Rows from block 3, named by matrix and row number. Each number is 500 + 25 x the weight over its row's rms, rounded and kept within 0 to 999. All counts start at 0. Numbers have three digits each. After the name is the row's rms in percent of the matrix's.
# fc2: shared expert down (model.blocks.3.mlp.shared.fc2.weight, 192x192), inputs 0-191
fc2.11 111:473474506514504503497468461501456499501514530553500483484531500470473475496477541458496508523468539500457526482487505513487506512496526490471513488517539531488496517521479543494520491546467486529533511468552474488475479489524511536481513484482466529474453491507504482510508530488488529507444504449514487495527505477522483490506529572507492494508494496501529503491488474515513470493445452510494488467481474447473523501552513497529488476505533505527502496529521480495488499483495445513553485496521483518553509478493555481561503517525492495472498481511524512489498458504513451543
fc2.12 096:483496522529499497461475473507493488507475538518520512494554508474514497464477477449504486501537520514501477479545507465465530490464467537468496499492554538465482485465515516533527463515445512501485490448514479457530508553494481484516471514496496481462483515525520471523500517519487530543478482478551521493507481434489541497518516496495480485473532511538514519504517444521517533510511531503509515495529448473501496476462496503498500532521473519499530479496465467512481558514511504511507537471499521479510509491555490488505517541493484473480496485499501510481495557512538483513
fc2.13 097:479431517442492500493487496539512505477515513460519448474514451517527509500488482529478489470517456488500472512516511507499468494489523480499517500502476476478481514475487492525486490489511536484544515504509516484450522458512544506527466507497515522542514523497505483515486540520512539460447525525497482498505521481512513481473520479556483475521547475511524460478547531489473523494503505495490487556469518541538462494483499457522501499475461520497508493463463492497462536490496531506507512488466512493503504422536458544480539497497473482533540485496491513528507520496498506514
fc2.14 102:501496506463479519553493534447505519503481463519528486510474493491505539526502511509487484521481508517495489456496445510476539501480497491557509473518460475443509536493477498507513543462474457490511481518522500494495549505545464524500536494504494481499464519499478524500505477536527488475427520536474527463508531473544472462496521506473501498529493484505454481497515493501506497514483524512473519527515509475529504446508504468518545530461470484519463545486465438499521545486494465497485528523502523512523513483451523506497525490505485494511457502507502471501483477478539497517
fc2.15 100:513488436449488474515526489526410523488536504531500487536521516495476494474510548506510477474504539473461489479562514527501495497564502472495472468493526526516451522476517529500470490493454503477504538467512522544508460484508495556517526505498509462473479477524519501475545482474522483495468475512482495500497500520479488493454535510500447522510507534486457518512497500510517499546502497507521502494496502483510508453493503484505547440553474493486477500503508514532520496490490467503479492487537514476520534524496537478541478529506512515469531507501506487502493510519495476495
fc2.16 083:536487509505477537519501541523513483476493454472470491491459485471532482516491489486512498541446505491497499546530499529527522488509490526536495496526508538518500512495479470492541510561522464530478477471508508489496501561512508515467528494524503522496479508455443480495482484498503526495532522496510449546478535523504487500482508464471515521495529543508467496499456504515514532507528481520464501471476524498469527535492503524474521485475511510527486491511494497452546484488416505488495480507474455527494488481524533545476480494505497490476429533521528475517482480484518511474
fc2.17 089:512536481502513501512570518501530468497522504451461486545520486491518514488517530520510524527484517548517504478502485524503474491483476517524516445490463486479495496455474451476512498524505494482544511519464490490513519512427488505506509511506431525490490503495483507489550528497467513484483473544488466516502499499525460550490495501521490498509491519506506502519478484492484525479494487519478523512548515504510502511460475484470520521528503467522503497509519494543519565502511413489446527514476532489529491502509449510488480512483466471516522459504454489529518540495504526516
fc2.18 104:499488452508509508550502533507498499548498511502464469502510486501499527458489503462485544505502512531478504456460492507488470493450529553498463481499501523512478498505464512532531491492503477487499521503533501470509520558482498495493505473544541513506469500518487490513480516509503480518523524471472512477486496525487524452501465508500485497487473523508452459505477480551510543480509539528492505450498553449523472517503478519521487469517509467538533489493496538469475489490453517490522482529501510505509490522477516553506480542468519476479477492468512516561464479529541513446
fc2.19 096:516493500513475498519547498498535498496496507494485485513489502482491476523458531486475507500520500586502475543519486479473523448501492478484486534506468502524522497531493475540527476526473514546489506491549491496506483512447490469559452470499510491498474515460538484462499530531488495551500516522553535484470509556488533504474547455508552541484523532503528509492493502503486472486468480463444511501512502502472517502452514493500495471528487558453486517536501477518484493515523491525492503446513496509512478489526519487498471499529476507515482499524495505454510500491490510475
fc2.20 097:479449453488477520497497497479492527459500477471513535495482516521489496523505497473486509497490500506508505491452537506570478516490546471483504423525513490477476518561520495479544516500456483503502501538507481501526516523511441487491529529510465494517545478505508497452499552487528493525478507524506503552524498483484508457461510503519487512480480468487516485539532499531499457455489511541519517512512490518555496512507505496515504514524481495506562542464463497518501488484524558499538482487456475472476498484524486542473477500496472482476479474484510476507481479503513476493
fc2.21 108:515490548458515459488477522517527493512512499534519498501476496496486538474482516506457517558504485476526525537508491492542507464506480490511539485511497491502511503472498537514512527522516496505503503458487487545516481505517479519557503524495506523493481499463473479522500491530498442510441498496507512523492534460473466531500525504501566485494516527471528483506501485480478506486509471455509477484524460490473494519514533503503509530431573536540509486528547502518494523498489516523532496452460499500500471472476531526471495536488532534531472537499501449472478498474516510514
fc2.22 100:519492522511517487488522507510486513498468462476504500472485511469509558505485524567470494481468479490503464496535512511532488500477508517515512527503492501519490521475520506473470470514538520530494485463510526453530525479498506534515535491488506475504503508490441546461465504546543510484536469508490528524502533513465500541503490479496455456550491475472517512445531496514468512474518510446510490589470494517511481503479505536446485497478461486527479512486528473483527498487471482517494497514492517521475491536506511497505456512522477515506496551517517509468478526472500535461
fc2.23 097:489568536472492518505518491508492473512497491489571486504513491497543532477490510534529511483535467523518523507502496458509523490503458512516510488459517479490492480529489487488449523512485516509464498496473493514554533467508483495468507510529443530494510471548473481510531437527511519485486491510537489503510527481476490502540559490503494502555511549491469514521518494505499486491504471466510467463487470542522511462489526484467471491502507469505502524532517474500532507481465500510502495483488530519511495452515487508485470441490462492480507486512561510506512569464503485495
fc2.24 097:499539512529508509518492504493474460500466500481519477531493512485504516504516530522465453496508526518488474503508480472489511539484455537489455481517482470517467503524490491509506487494489506548494507496514493477492492470470514521500504526528507481534499529502490504503520480436449505483456465443428535520424511515479527494560485495544481490524483462513520535477497503490526499469515523509478498502477455502512486507474500502436487500486555473492517466492548485507501518494471491521523502484459483525443477535455524511509536532504503511496487485522465483529506517530497508456
fc2.25 102:467496488518473486500494470480519484477540465476480513482495468511518477539482513495501520493492509476512480460445496507493502428510519511485503509527506534510460521495511536494536510507477474464489528520489454480505484559443516500494509498463475515537524518492481519508544527467507474500526482498543526463495491519533538470461482501507530477525481485466484545530506536559479528487495475499519515482518466479482533541491522489475478512465533517517500473423475479502518499501507563562476536502505521515516485534517515499470511510486516486527453513518505483473523479502502480519
fc2.26 096:520533458470519504471449491511495514464511448488466483483517524524508474505477488504478511514448538486475475527502497510488473528476504506542472506528465538491523535489518490529545475498483504511496488508508480477522505470485519528528499493505505550495489535527530461468482497507454471516505540482476490493519470496552513450471474510482492533504491529502476494512512473489506513538458506447474457507510520454477529459474508441515530484485527499477478446514507507461468466529487478474470547485486520527477541512486521520541500488545546489519518505480473523492523477490515507508
fc2.27 117:535514487506512500458490522464435525496471512513493535475501504519493493487477519540504521501497522504501468431479490543563473528484514500530519483471501532514500491509509491476487519486501522505501457515520499474489532498509528568510509506475516499484510552474488513522531506479495485494518515509512541502495488481475467507507518496487477483496460480506519482497500453519492508493531505489508471499470459458494482497507514505481496490450557452506460512539501530491475453515528482536514494499474497522473479538454556494521467552542524471525479514506513460469545440499469532513
fc2.28 104:498482518451506491503523506513493492528467545533505470522484472536528515469497504484489475467499523492529489512484513522514468513496536524524525510542486506529474445506479501430512476527509497474479457509523494507526511477512480499467525469534492528497500509462508497515501493506513467517516552532467524545475514445534497504483484531452501498490507460468548504540468504544527504515484525465521508544518505519557489463528522523484553533468495514500518475489485497510487475471486538456506504510531518490454531518484533461509469459508506501527493480518530497508519518494519459454
fc2.29 099:500477516499490447485538514505497482525491504526500511558562542451494523507533496497522497508524494460506521486505530472495512492535477497460479476474477496512510516522530505539499520547504476528487461523479509460513477541484492498497471481529508522517469434509485471519495465477499537525532497524499467543520539534536538545505491484487512548470513492500507508498472503520481510457489498490465479487465516478493506511523484547488472462495465547453543516452517566501512501492480489526509496483456546497470502493542493496507474505483461511453515509512512488480492533512505485495
fc2.30 098:511504454511496476519529498506543488491504484490500503552547535489496499467551493490506521530482531473503532533458505563473520444505481509524501536491455498517533475518520499520509520544491490543510526506515512490490493528505523514444538489490491506484502523489488472475487501490514483528499501486509493506526469573500490555497497496520494546528489494498522495518461511496445521476499473502532527494521465463503492515492453564487478527517519471459502462520507534514504531519442479530498449477500500493491473528512504509488491514537545514516499487545496517490490465497504446468
fc2.31 091:472497497479511516513506460479524519503551445547504520520498499526498514526493495494452528496478477513529461547501487504493516504521498520489472471477552496471501523489483464470505495495498485490494554525458496496546449518536490519488528490485506454531510462529494453482503528515459543520496526509500559497504491465500535482486518510510488503479515498535481486526546476514529470512505502480507482483489511523451536523507483470502491465473504484545512484488492469523488529511507542570482512477511495517510486459507467480508517501425480490553508535462481495539479489471491514527
fc2.32 093:511515501460495466481507500496488517468482528551479479515529553504504502476446470486485469529507501490491456507487461503499466491492492437511521486467532531500502493543523520526481510501496503497485550456459507499496512522516458550527495482484500517455518547504490482508486528485527505526493467500498486464508456516474498505494543486480493540520495471484503504482455431459455498512498474535511497509517503453484512495498528528560499521521484500480534502572488499483501554505512472504452485497520504488558489497515504533528512543486474464546480492481490518510474515489498513506
fc2.33 107:515491478500522495533518484531481542505487546515468516485497508511477485436531517504514493424515532543497506528481516496513527515522487537549523527449493480500509483472480485501491542540496533469501499493483508463528465501522470487475518529469503475478537518446478479488476508508511555527476528512580526505534474521491518498516535511473462475491489559525534514506500533466505481502509499477484465511496515463513533473495507470541514492504489485516518482524477509523510520482464502435484489486506501499473490493490497487490482445490502538486508504479440484530525520518510495471
fc2.34 112:468476527473495464449518560510498462521489536539485478541478503461513497468533529502496513444504499513520486523527482495499481513531527503481464529526492490465531493522496505515498527482482474496479490492528453578479511504552502468497555476520519490531474480495485525490503479489432480503499526505504531514446492490483493545551491509480503481537534503510463488500499509485524557487522508519523488485453439470505523494472506522529493509498490457509530511527485504497536515494469501478502476554526518506495492506453491492462536482474494477493514507511480482511475529479499518478
fc2.35 101:533518500512526473496467482502496455505517511484486477501478438487548488541512483485514511500502463524474501473498479520444537515477501468502489516496492503479508483460513506500478501474500489520549546482455475541505502512529494494476499536529504523495528525550495515520539500526507573496441498503410537520508507494504518504508495508504514477494460509506470471507504514496540468516460500497491550474512503508501537454458503516482519475512466513497521550506495415518507523473520501502496521488509480497487502510544468500464523507499494466466510512492528479479464544502511479515
fc2.36 100:488492518549513484478520498496488497519504447504529519481486513474468500462536512516567531490502557504481494463493488522504536528490508469520519510487532516441501526508498499505498551462486558503485521486510464473504492501517527487512525517500501498474531482513549491521529495501452490556529524472533544497521489485499476480458541517460468490511487535562503520476475493458485524486505489493464494534490501437481475470502529469499450514483497454498533511528491523504507504503487491506487455482520501540470493491471502512511470503486474514494494536520509495511501457569494517531
fc2.37 101:476471529495527528492506492486510528481504547471501512508519528495526482478466460476466523469483498513520475503534501532513502438532522550502468555474494490530487533538511474464537487508494529509484510462503481539551482547505466469483471474507506510477488524510523472472514530500529505491468511515483550474537495508507515472519522516498524493521483506527528545469515481491490463472510504506495475548488456491476500470442463453530524524475482515547524488518516507545518475491492524482496553490529474512505518498473518480487485495480513512503463512525505478454492542539472527517
fc2.38 092:549525487511527493527497449515512469500503471513464484483511480486516505525447499481526489502496454501507487478555509472513548509487498492471455544513508534466517471474516512506458444537473496502541466526454516500485487479511492512486493519510482504545496517516490510531517449524521521481517458499524516534476531478488533509491538512476518470520489509505487504525498498525515495537538449476502513464502465509467470547531523584505501518489452538501513516529465511475503499502494520461488482517512521525463493503534459498490467490490474489493494477452490548510524507465500499504
fc2.39 107:444468545509472483506477455520471464537474464538462469496508485550500552510480525485496501440481484507484517510516482497480534487538449493498528502528504501493466517535525474464502486492503498511505559527503486520483491515496498454517454471477518468489499526500524490470550535536525490497518482472507499523527500476535482495535520492475485480539522526491474502509522501510520548502492533467506489533505528522521536497460531513512500533535460543506505478508443473465537500465496532499452515501488512507509493472519522537495478487504488530493497488481483482528480541528534514476
fc2.40 110:459525513511484469478511504474461487474540511517495508489509507543487520468488474545507531490527529499504496526499461523517516492498502497456528526531506523513536508511498504483501478504524525527509492489488561464495481497494538540479464525475542511506466524477450463446506520520531529529513527473564502500489487508491521525500508477484534491491527509479488503489509484499487499510488508523507433522459472475505501482500460479515468484494496506453442495540494509511493496516442498557478497470492491501490510564498481501529510503506499509512483476440467563534566492490485477492
fc2.41 111:462499568505491486498505489478495489556493499486544500506478460534486510505508502538508505487488527495493506479556501471500488520505466477544474478482486548500491479455520471465491521472494527496509541488524487465489498495517532471507501494490504478493511493514509540484440477513485499507483525498540477515513518493472488514489508502460444462481557536523514494455498532472547460508500541505514532478530542507554501502480509522538513503503504519470530533470525477491518493473573498502517458476513521495461506503477482489457514496485506502471541433497495508531459504472491502469
fc2.42 102:491514445454544506515477526560489513454516480516475516507509460498492474521520444521485509492492464489472439497492517468475438480479539499525477509497498489558520522471488482493494525522495539550499534482509507489483526488505512498528517498500497487537509497549487482487511503508572529498465508482467518497507500488483498509470474545499487481545506473486482487461522496470492495510511545567496514499529528493491498504498468472476486509482434501541521509530465468493527479526525483463491504491489485461510499466526499494505488563536526512510486513500509449493473496481520493500
fc2.43 105:495489468481498489515519498541479479502466506437530511528529548492463471492506527504455502493509523481468522518502503460496513488470535481478487493520501504507477513472513516483500453498534490530506472472508491505501502469538516510471522521542466509495512446504515511495551482522533501517526483482473505528497481534574495546488493498536493538512499498532494527478538532503486535520489483517511473509438479511480475536502503524495507531480516519458502530438507475480567494495462461484493511519551486513519481493522481461521478499506499486496482516552503467459550448506512492490
fc2.44 090:493491492472475479491499526467521536552521503463522459530499504503534472467518496493455514449528494433491484534494487530528486492520479515495500529506522538506530474522551466465510490521480511517453493497509486531507512478492508469479517522496546447501541535471506476516523484515500521485526520507501478528487491480510508517469527481498492489474485522533547490492499516493557508521511465513509479566507504520513517491468492528517489474441467479474540488496515507465499452560536496510519498510516485505485478473496490527468504458470516534544512481511511548497491453475470492475
fc2.45 107:505488500522505510472521486498531493501532529462575513496517500529486509466525523535503481494492504528506511490503497495519453512516534524480475504500494495445491487533519522520522523538487490492509534462467462483519493556500524496489515472543490463459531499519503450518485504453494492559509499496530497490478503523474482465482470531544535561473505536468512500468475502503509509467496456480511516530477502491483491539501471528506500515491466549531513470467485507514501489488527517495515490497483482469455434498537474495460488520461508530463469474504498518502520511512565471526
fc2.46 096:455544532502490503546493506522517469521450481550517498504477489472523488501490513493514545514491495482529470501429524456535514422519488513522495505498457469496545461485528471494478506485505481525451519493459493476505500501457440474473491513511490469511529440492545503554509484532525449542491492500480523530517481461514461492505510486491510507519519524553512504495483533476533545482482538522525491496524521524500498499540500504480507536497478477499466517509469517500487522487484502532521485500458467511485457490507478504494493488512486522485543494491520487497525470502514498483
fc2.47 103:536528492496493495509515488481513479503479536454491487521538501499475448513500539518466474480475448541473475528546521457458459488503488478520537518538501502468539513493444497557504526538484486488530528477490495475475467527486515480527498543502494464515494515478483520518521506473469474474518475550488478515544493513529513478493480488479498509521496497517534535468504532518472492482450475526497511486507517485478538504487500516514492497465464496502516473490473556497510511531474519454459503510498518469454464531483502522502471489536499508483537472494505526566467511509458489492
fc2.48 105:495538507485512507506518512499483445520529444524514478492488471478499511501508464486547512507528458468513495535532500493523476534520476521506488504503450511486522515517494488480463480488514449497503441513474555496477529495482488499507497496502498506503501463488486479461478492495527497480458468507498531478532516432500540511527504524496503487519472462528424506477522489535502527476492507506513508519546488541497505481503463470491536503544472468550471530511515474507520511515544513456533518491481494504507502455523502507536508478506505487527435532449504510506497539508492497557
fc2.49 103:533532491493533538493509479510466510523482504525545517468516503476499504483475511506495468489513475435457522486517483507438506520487465478488513553501517505529509497493492495482464518496508539538498529465492510519493469488559532538469501495479501489470517486504478527499528422495448496457490511507504522542486569464496515484479501515481471487519519529494472533456506504497508485515539445463496536532515460460484492526469519551525484507530446528495533488478517501508523474491478495474499495508500500496472525533482512517525458505490501482494532537493501495546492496518473521509
fc2.50 095:507458507534470483481505423473556471525526514474484495473502521480507503485536525512489465529525507512461539533490475468493530473482480478505512535479478502506538512509514520522503480494489522513486481526511498443540456518523542520514539530492470500474484488499525479465453522486478483467539510544510520517540516465531508525449478460481489517496516536488476490524495486520533487523493513459525500490514522489470497537483515505498476505527535498473491516527488514506521518506559468508470473505523469519489480489505540532547501525502574511494510477510529487499526453503468512492
fc2.51 109:472497463510500481516486479520555488489496488483496509520478524476529513483501493517511482496443476540558466521522549510523465492501482498464485499497515497515486508551519484530544510524477551470464495505500478462492477510462519477473438520488473495531480504524502458448507498456489536532480492492494469467463490526485543490532515503537520524501514473474439530455489520533462488486456490492450499499507484487472523538474524492535519456491523541489531495458532499494485524467524498495503510480488512527482524508527492502499535474492464536500496505540513527502507487504497477459
fc2.52 098:532477483537496510496542495514481463495499512485514500420480471513538512494501512514500461516498470512495538461512533499485531536484457515462502500446456511507501443458487474482530502491496516530498491509522477486532510503504488541550485503491518513489498515482508544532504481491491506502487504571525481548457551508490478500519503456488495479511487475474511501489479459488473513524512547428506543505477531510473481496482516531471500522513499545426490494496482519479561481498507492513542501528482537507474476522500480488488509516497481513497514492477481518455509533523477488492
fc2.53 095:456519456498494511501478522517511520491539518483469484473483466541508482494527512533527494500497498513520504536482504502490534516473485501516491507501495501525477483520485509521488511494507537462486501518494475505488475504514485521483507519498541460527484466502504478519500523477461477473503516507569481532535504513493477469462516432552510497553509519495508503485543422536499516483537520541494490539557520534534489479489528495510456491552460488474508517518508457509535488508457547510498487501486542490485492500497499500449529517497487493496544501474465533525498490562501535458
fc2.54 127:478481484545417501544504507512504553512467522475486506502529484495514524464513505465462515484490491486504513450505530523498542477505509477486510538497524512536496535496526500493476489474515495488482513477522495471520519520471502493502495488503502499478508472512489527518448462534505507508544510514548504484500475534509497490459522439499532485551520522509525504483502508508472520514507516446461502518492508497482579526497498536518491468536506482493522492508506541495565534534503449475538477541491527499482519502481498505530461505508466498492550493519464512490501456475515500445
fc2.55 096:524544502486546555490486506497453452473487481522524504501518511507453537516474502437474503565485538487494502540519571487534521513526537466536499565471529495515475482511511471519524469532474494518525523487519476487497494478474491529490523519499517482462522489521533488486490523495509503507497486506517492518500487487505460499512504550467474490493494531507493496555489446505485515489472500479489473471504486468452495485583499486491487477519521472465484470511511517521472490512491467528541481532514524494479460502495531500495474500492513484443535501510486516528504508510512470505
fc2.56 101:463500445481479481526517542516482551483505522518491513524492460505527493490517504464558514479500545523510481503481479482479523516513522463483517476486514505504516474527476498473495510510488476518505464504501484502489506568494472492537519496490496526513499464526482519493520514516485515512507482482503456530469481515479471485494507515470512520454477464506486497552487508510469530502521490519469555468536506511517466482506518526491498539534490453476531469484492559496494477512500463534513533504505542518528511490449479476533510598493456497466516475507536461492467492526519531489
fc2.57 091:477484501508540516470499494511508516535484502476534504506540520497509450515522503468503512467497465523505509491514549493502462471558462523506464491452485506527500517485506456531500486470559514467467509520517504515496537489506497432471481518503496487488520493487529491493523564488494473500498486513509539490458499471485512547538509468507497514496501505486490514490540528474474504496469457443493489517463526505517522543460500537522499522440459511527505501446495486480523559511488548476497534501492505479471485512495494544507515479451522467518508487519499487473500538509519467473
fc2.58 093:525516490524487473522515509538501469472487533460473477572514526477549503474479520499469530521501496493491471489494483509522497491516559515508509498502493512510522509497512543487482505474521463528517528451529478540512518529479444498506514467557486478534508451474471457483502502568538462519468461497467537481493506481465487520424471509539476490503478503511510517508525492496494543450468490532497504482508517464494507483503482499497514476498522475497519526483554521523495548526485495498470544508507487517492491528465505514489489508497516474485538530490528492483476475486503459488
fc2.59 102:497517530502498474485510539508471479481538492471471493536494510541482507495538529518467471488463524519529531524473542452537511483500523533465492476502513463528552502514461487465547511492514500517505465525539486457502491459519489444500473485504555478511514512472491500500465512516516522506531470502434460533513506497452481519492510474497502477464514471499505519452487537540517488473530476500518504474452562517492478480462522512510464485491544522511550497495533530489490543510521530501476471499502491508498464472505500492500495512491504484514514499514513526548494505464540502517
fc2.60 110:537524525489533502527470548508462488476536500544538477513450474494482512457479499518464492500473507498508513526548508491528497478482531510522529532516504505502519492474522492477449477485507517521462501503471501531504527480475497526516526508473495479508474507466475501498472466548551489453494468474507518523498515505478529521520504449508496484491497518536530505482504520484512520485472432517463455540512533512487496489477503486523502492526448505485456505566518467480492536477506500479504521499505484533484569507485512527537493475544504492484481539465512483481441536514486498490
fc2.61 095:518501528481484495507508507480518455519477529459475543507549517471492515500531472512536484452518472486517497508487516523499510525527476504494508475489542505494461471479434488504510524470512448479508502494454475485504494516499536472487516495519516528482491499536483466484550477489493554526466509520557478500557458518478506532495501482453505476496496534517451529513483522562510546548507536483515437528473475527480475459470477494494481539516504538511486495478505525538483503450478511482501507484488458486498501511510502490508477459474501491465514496511507508502502542530496494486
fc2.62 106:513492484486461511535500492514498494439502529476472476484494527496515544470445489560468468516496544501503519542469508515551482525528505497558508452511501488510518471536503535499463488487474565527505482507508487483498534492487521470502494501496493498476499485472506474543491485508509492477573513481460494477536481561457504515465500504495525516501505536516494508529457479476510522531475464546529527501498482491476471492483493503533482500522515500497463464505523497493468483497518486509482476481487487492541453525482535487521529499531552525545497492517524491469468468532507489490
fc2.63 096:474520502528509468479526511451533510474477574515492482487516544485508491479498492484472453543506521507525520492508483435532509520521527522473527493474509464472476499477446495549489507503484476519542488511492533493483472545474490515555545523506506517516520510497491507470492519487470470496461516514473498479498478483512505544537442473448543497509487492511522512501456467481528493469456491504508551466466498515483475474512531510501523516475515507440502486493497544492525499471497489518511458497444531497466507468526487531486511491485503494510518465484513490513501489509542475490
fc2.64 093:494502516493513516457468518489435513538439472532529516503478515507495493473508511553506482486482488502506457450458491500493495437507464470491523543495476515515515500442537498486543532510482528504485492459500536489487506487500519531488486505474521471485490538491499520456448491486492544481498497507526526537522520458551546551523489502467514440509473505490501527458536508504547479500495513495488491509498527504524503505481470505457485509489511467484504487528520503472508491498519549572504521501467475500487501521513496523492496491529481498492467462462519470538484509497471511505
fc2.65 092:453523467491495512531465538520487491521520510520533513533469489436484504493466498511492470516460505548504494497508497501501554477440551482506501478484485525467501483502477485551516493484483507504475484460511481494484520524491436496507533484500478483527487500513512499551493493478533506488464455460468529506481449502420456505483477523517510493473475490524535499489531485513492526496514477499451489532510519498526503501486499492525484524497511507527490531522469483499502537493532500499506523483461475467467500538476494508527492544546456456513487502535536507551488490491494459514
fc2.66 101:451473533521478525479492462489504541539528490497529496449499484525458504532513514519504536463508509500527494489423496504554522498467484476507544516467494474446553478512459457478485476530512520526500493542460495499539531502522500497529540519523449520514514514500472547505507480543485497477491529499519477490551464508496482514474505518521500485489499519501520525543532509488481476515510506502498464496512487533548526490513480467511496537484482529461493502494461479539481497510512527514486539485502479494499489477459455515489496446525468509501497456486480537509494521478501528491
fc2.67 097:481527472489494521470503532547483520521465511527513483511485493538480503501490472531454483465499501489513514507510482494521521542497523561521517514507532484532500503521486472524512453510538503499521535497516469512510502469472514489458499537514500507513471463572515479475455524505515531522487540480504509502529487486480478494460464510475502475468478520485477536543510508448486502504493513486460540472466490501497528531447508511511506526503492523544486518469478547498477547512563500503499518501490511470459469447476479472523546444522481501529487508501500488466504488524457510525
fc2.68 093:554530496517481510494499504508474490533528485488449468421484480513482499501537459546488495473484515512536493515543449498513528486489532454506533518461518523496503528520520508550497503490552480548482488486502484479528490450497464486528470497513493516470493520462504529519470502527526505480516493539509512526494483503497477538455541478534457502489537512491515460505506469462475520499483524507506468506511485489481510482504494514494460508457494504511480492477520482524510452511538483528496487477457512484495510569494504481493474521542522469520471539470516536469487501527498464520
fc2.69 097:522538509468482469521514508486556485503509546463512499521519484514519482509502496460484506501543499469497443528506484484472499530528512522475483488506493515471518503527484505534457495542480455510504510531503540492511492537492495458505501520545549495521492524512505501540530491471503506517495461561469519481468483493457536503513555539549489473469515471474453495504492532497511526476527478523510540517491479494499482494493528525525475526474469503501478515460479495492475495472426487470474481515507527457527503552518465489472503490508526478538500525516542524476505470517464512492
fc2.70 096:496484534496504532473511522519527492512517463488518522505450458514511508507494514517500517473523482439494508500475520540551533504481513543531487453540457535558478490534526478528483495477483476496473521523506489466443506511522492488548507482494543491505516503497530543511468526465497504494552503519472517490473512498504523498543494492503505486489489482439483473485478514464516543484484501503492489521502496502524494533516462524466467534506521522498510556484522510495493486460472512472530517520452486522453509533468541475476506464508536480529472516532494470488524508508448480480
fc2.71 094:522470498473491531538495483518474508508528482496508485485501549482499567496512492491516495505522510509502507470504496515524533460507494504508514512474499533458515516496494509466475513523502506526532504500464507546491462504516462499455541441459468500514517487462483515495495518500523540582490505480536506513538491481444455480484529486487488534494485513444490510487498514503510511485472493502540451484542481500496468473511487475507526523464528499500494484527498506550465493528486512547504487478480520527521526473501520518541485515486484503530423571472511518480481491489537467505
fc2.72 100:511487491483469486525508489476480467529476502500479521465512483523500501496525539471491537503466493530523505497514507509534508455506465512501504515515531469542492537499526491510526492464449509494484508507510520474461464558462554484530573477525474494522455537461515491519467481510489483490479507522500489514468519486478510513484500538431492500483471480558524500499474532465505461469504480508482526443425497533488548527505480491499535486484512512489528512468502490508528501492474487445481520478516498469511536499518502483445500498526461484516469472508498525502510492475501521503
fc2.73 092:514526468493469492530496517522507501516549535514515522492474514539517516516523495492538538530495505501519504514488494520470518544453485508558504498437517525474461476491511518536464505473505461466472511510511516517460477501484546457483496468529528497458539481468483512546504506487469473499516539531509460493473476503456504475535522530484482531476475511548502491482468493535495489555508465478517475475514511512455503493466485528537490481532528493501531466495493474506487507482459459499513542462483485497493489542488452495475514485495492458479497500466451520476504517507497513469
fc2.74 121:501480520483561508475506523491525493494546545467479485521527499507516516525526519494522462483515465503496513536502481479465504539520555520474474490502520502460462486495496531524484523512481503464540530477500521504514512533522506452527508488557491492498472489527503478504490537503492497531459512511505514511492515486464500499467505538501509526466547520492498491478501491492530528503485506501509519501516549513483482495451470502504513528547445495488499488494447521491482519427465503483477532501484524516498520464535454497476508501490442464477532516477433459509460494542518473522
fc2.75 108:516466496507529492505469468501550488520524499519455499508479475546489475464492461504516496449531538486488481475462513505496515492500474484495508534492482523509469496508506488531487512465525503493473489503490499490485506458537504490520549487494552498509496517521539466506480500495489481545529540461484517466517509480472465458508491492495505519446502532512527510459507469546549498472544539442477496519519539483539492521478517517504476479510511492536538478473500500506476505507503543503503493513525542469494485504493547466488498484551527490478500506517465486571509476549530530456
fc2.76 093:539555482474491498584502519490534498498470505496476462528463474460514518509463489480487498516533488469502485477544500501500496495469548480519519506536503436446570469520537512547455502487474536553499523482489498533522502451549504502489479495499480514501503495475490506494504520511532506502476473561486483516498519481485494541507539432505486484542526539494516496529485508465514524525511483486511514518535505442477490502513494512512502484442468508507473486512464484535508465481461503505527505486531473481492505506493500508501485501493488518490470498493491477493464526502514495491
fc2.77 096:478476485468494439541487487467518476502514482486449499531498512498552488490485507504479474510477525569512480497477513521504466498509494535510476491506483499528506484495465512504517467486487460491511495510532444538518486466446588461481544517512498495520494488547478471491475517511532481490491516493480507459459515440492556485504528532520501427511524501518511490503490508500515533520469490468473502502491516455514520516450488499473525479520523517532473490521512517526504522523531525482490532560499521499476510483514500441487467478528512490513504479500484478491506507494490500497
fc2.78 097:493469477527552464510465491477532516529522487522490520486514501491484469497498502476499484524521529495494476553537516527472525492502478483502519494506506471562495539493477500511478482513482531535448451512506478481506502538462472547489552495453489516459508493510506525453511501542507494489460497537469488477503472538492476486541480541467490507489530505503450529512502521503463464462519477499453496486542490469500452527532475516499514533496525490551503499523539482504466532524514510521488516494516492554523507488475505501503469545531490515488506517477452479476483510545487471502
fc2.79 092:510530495508496525541479506507515506491541509480514480528463454530493539544509482502529519517467492516491499473497495512500526479494508469514476481481514507500530484462569496513498482467527475521484491472471535473512556538489552487500497499495495470464486483527550473530512516483431508478464460476480499545497465484491534442478517469496504497453513505484527514517535529507519544489459499458491468492527475467526506499525471513526481479495455461517508490471509489483500543525536501503537476506482551510505499520453467521503490491476485500496552524493516515535503461496504495533
fc2.80 097:513548515534527498483527482523503523470478467535479481457500478497498556487493518507443501491485532476487520478529514513478539521515521475518493482512497526515516483522553524477493497535502526543492454490537462509510515433498499497501483494489438545489491465449531493557465497496490489497481490465487493482512456458512492471484527455509463489495503468527561473491511457451474498508522473503466488530497491481481551476511519477506506505499502507511481523487486469490490489495520502530524496523497479535500496529490532499512535531508512499497471543481550495442534506514479476513
fc2.81 092:503514545490473513525510529502497484515533508503500448501485477525536479527475512531513473508473466503516488510544509496479468494547520508510508485501466453490540496490494535535474472486512481557495529499504508534506511513467512515555516508470518487545470521461489541512485483504510495514490525484514481490496492472487496507526498480475469537464500485489474462455494503462483474514521473516453479506538532469487484482465492466516487501505525476507515494491461505475527520494477470528484537520459500493479454470500502538556531556548456498488496457483460514510455561503513546502
fc2.82 097:502481509491500514488536521462533483544502518502506549528482447501489504531518481494514583476472461519506491469496496467515554503471474524518491488486517455470472493473474468479479504504477497488486548508493461484529519531530486481486491509510497469517509486528471556526496460492498505453526512497520521481557547497471489481501530480499487496519482524491515519504469490495481492499465510464509456532517549519511523508532486463514490534472449516499518483530446488483521491521519503474501502510534510512534497527518473517453516461527479497509504549504460486532483547497462466504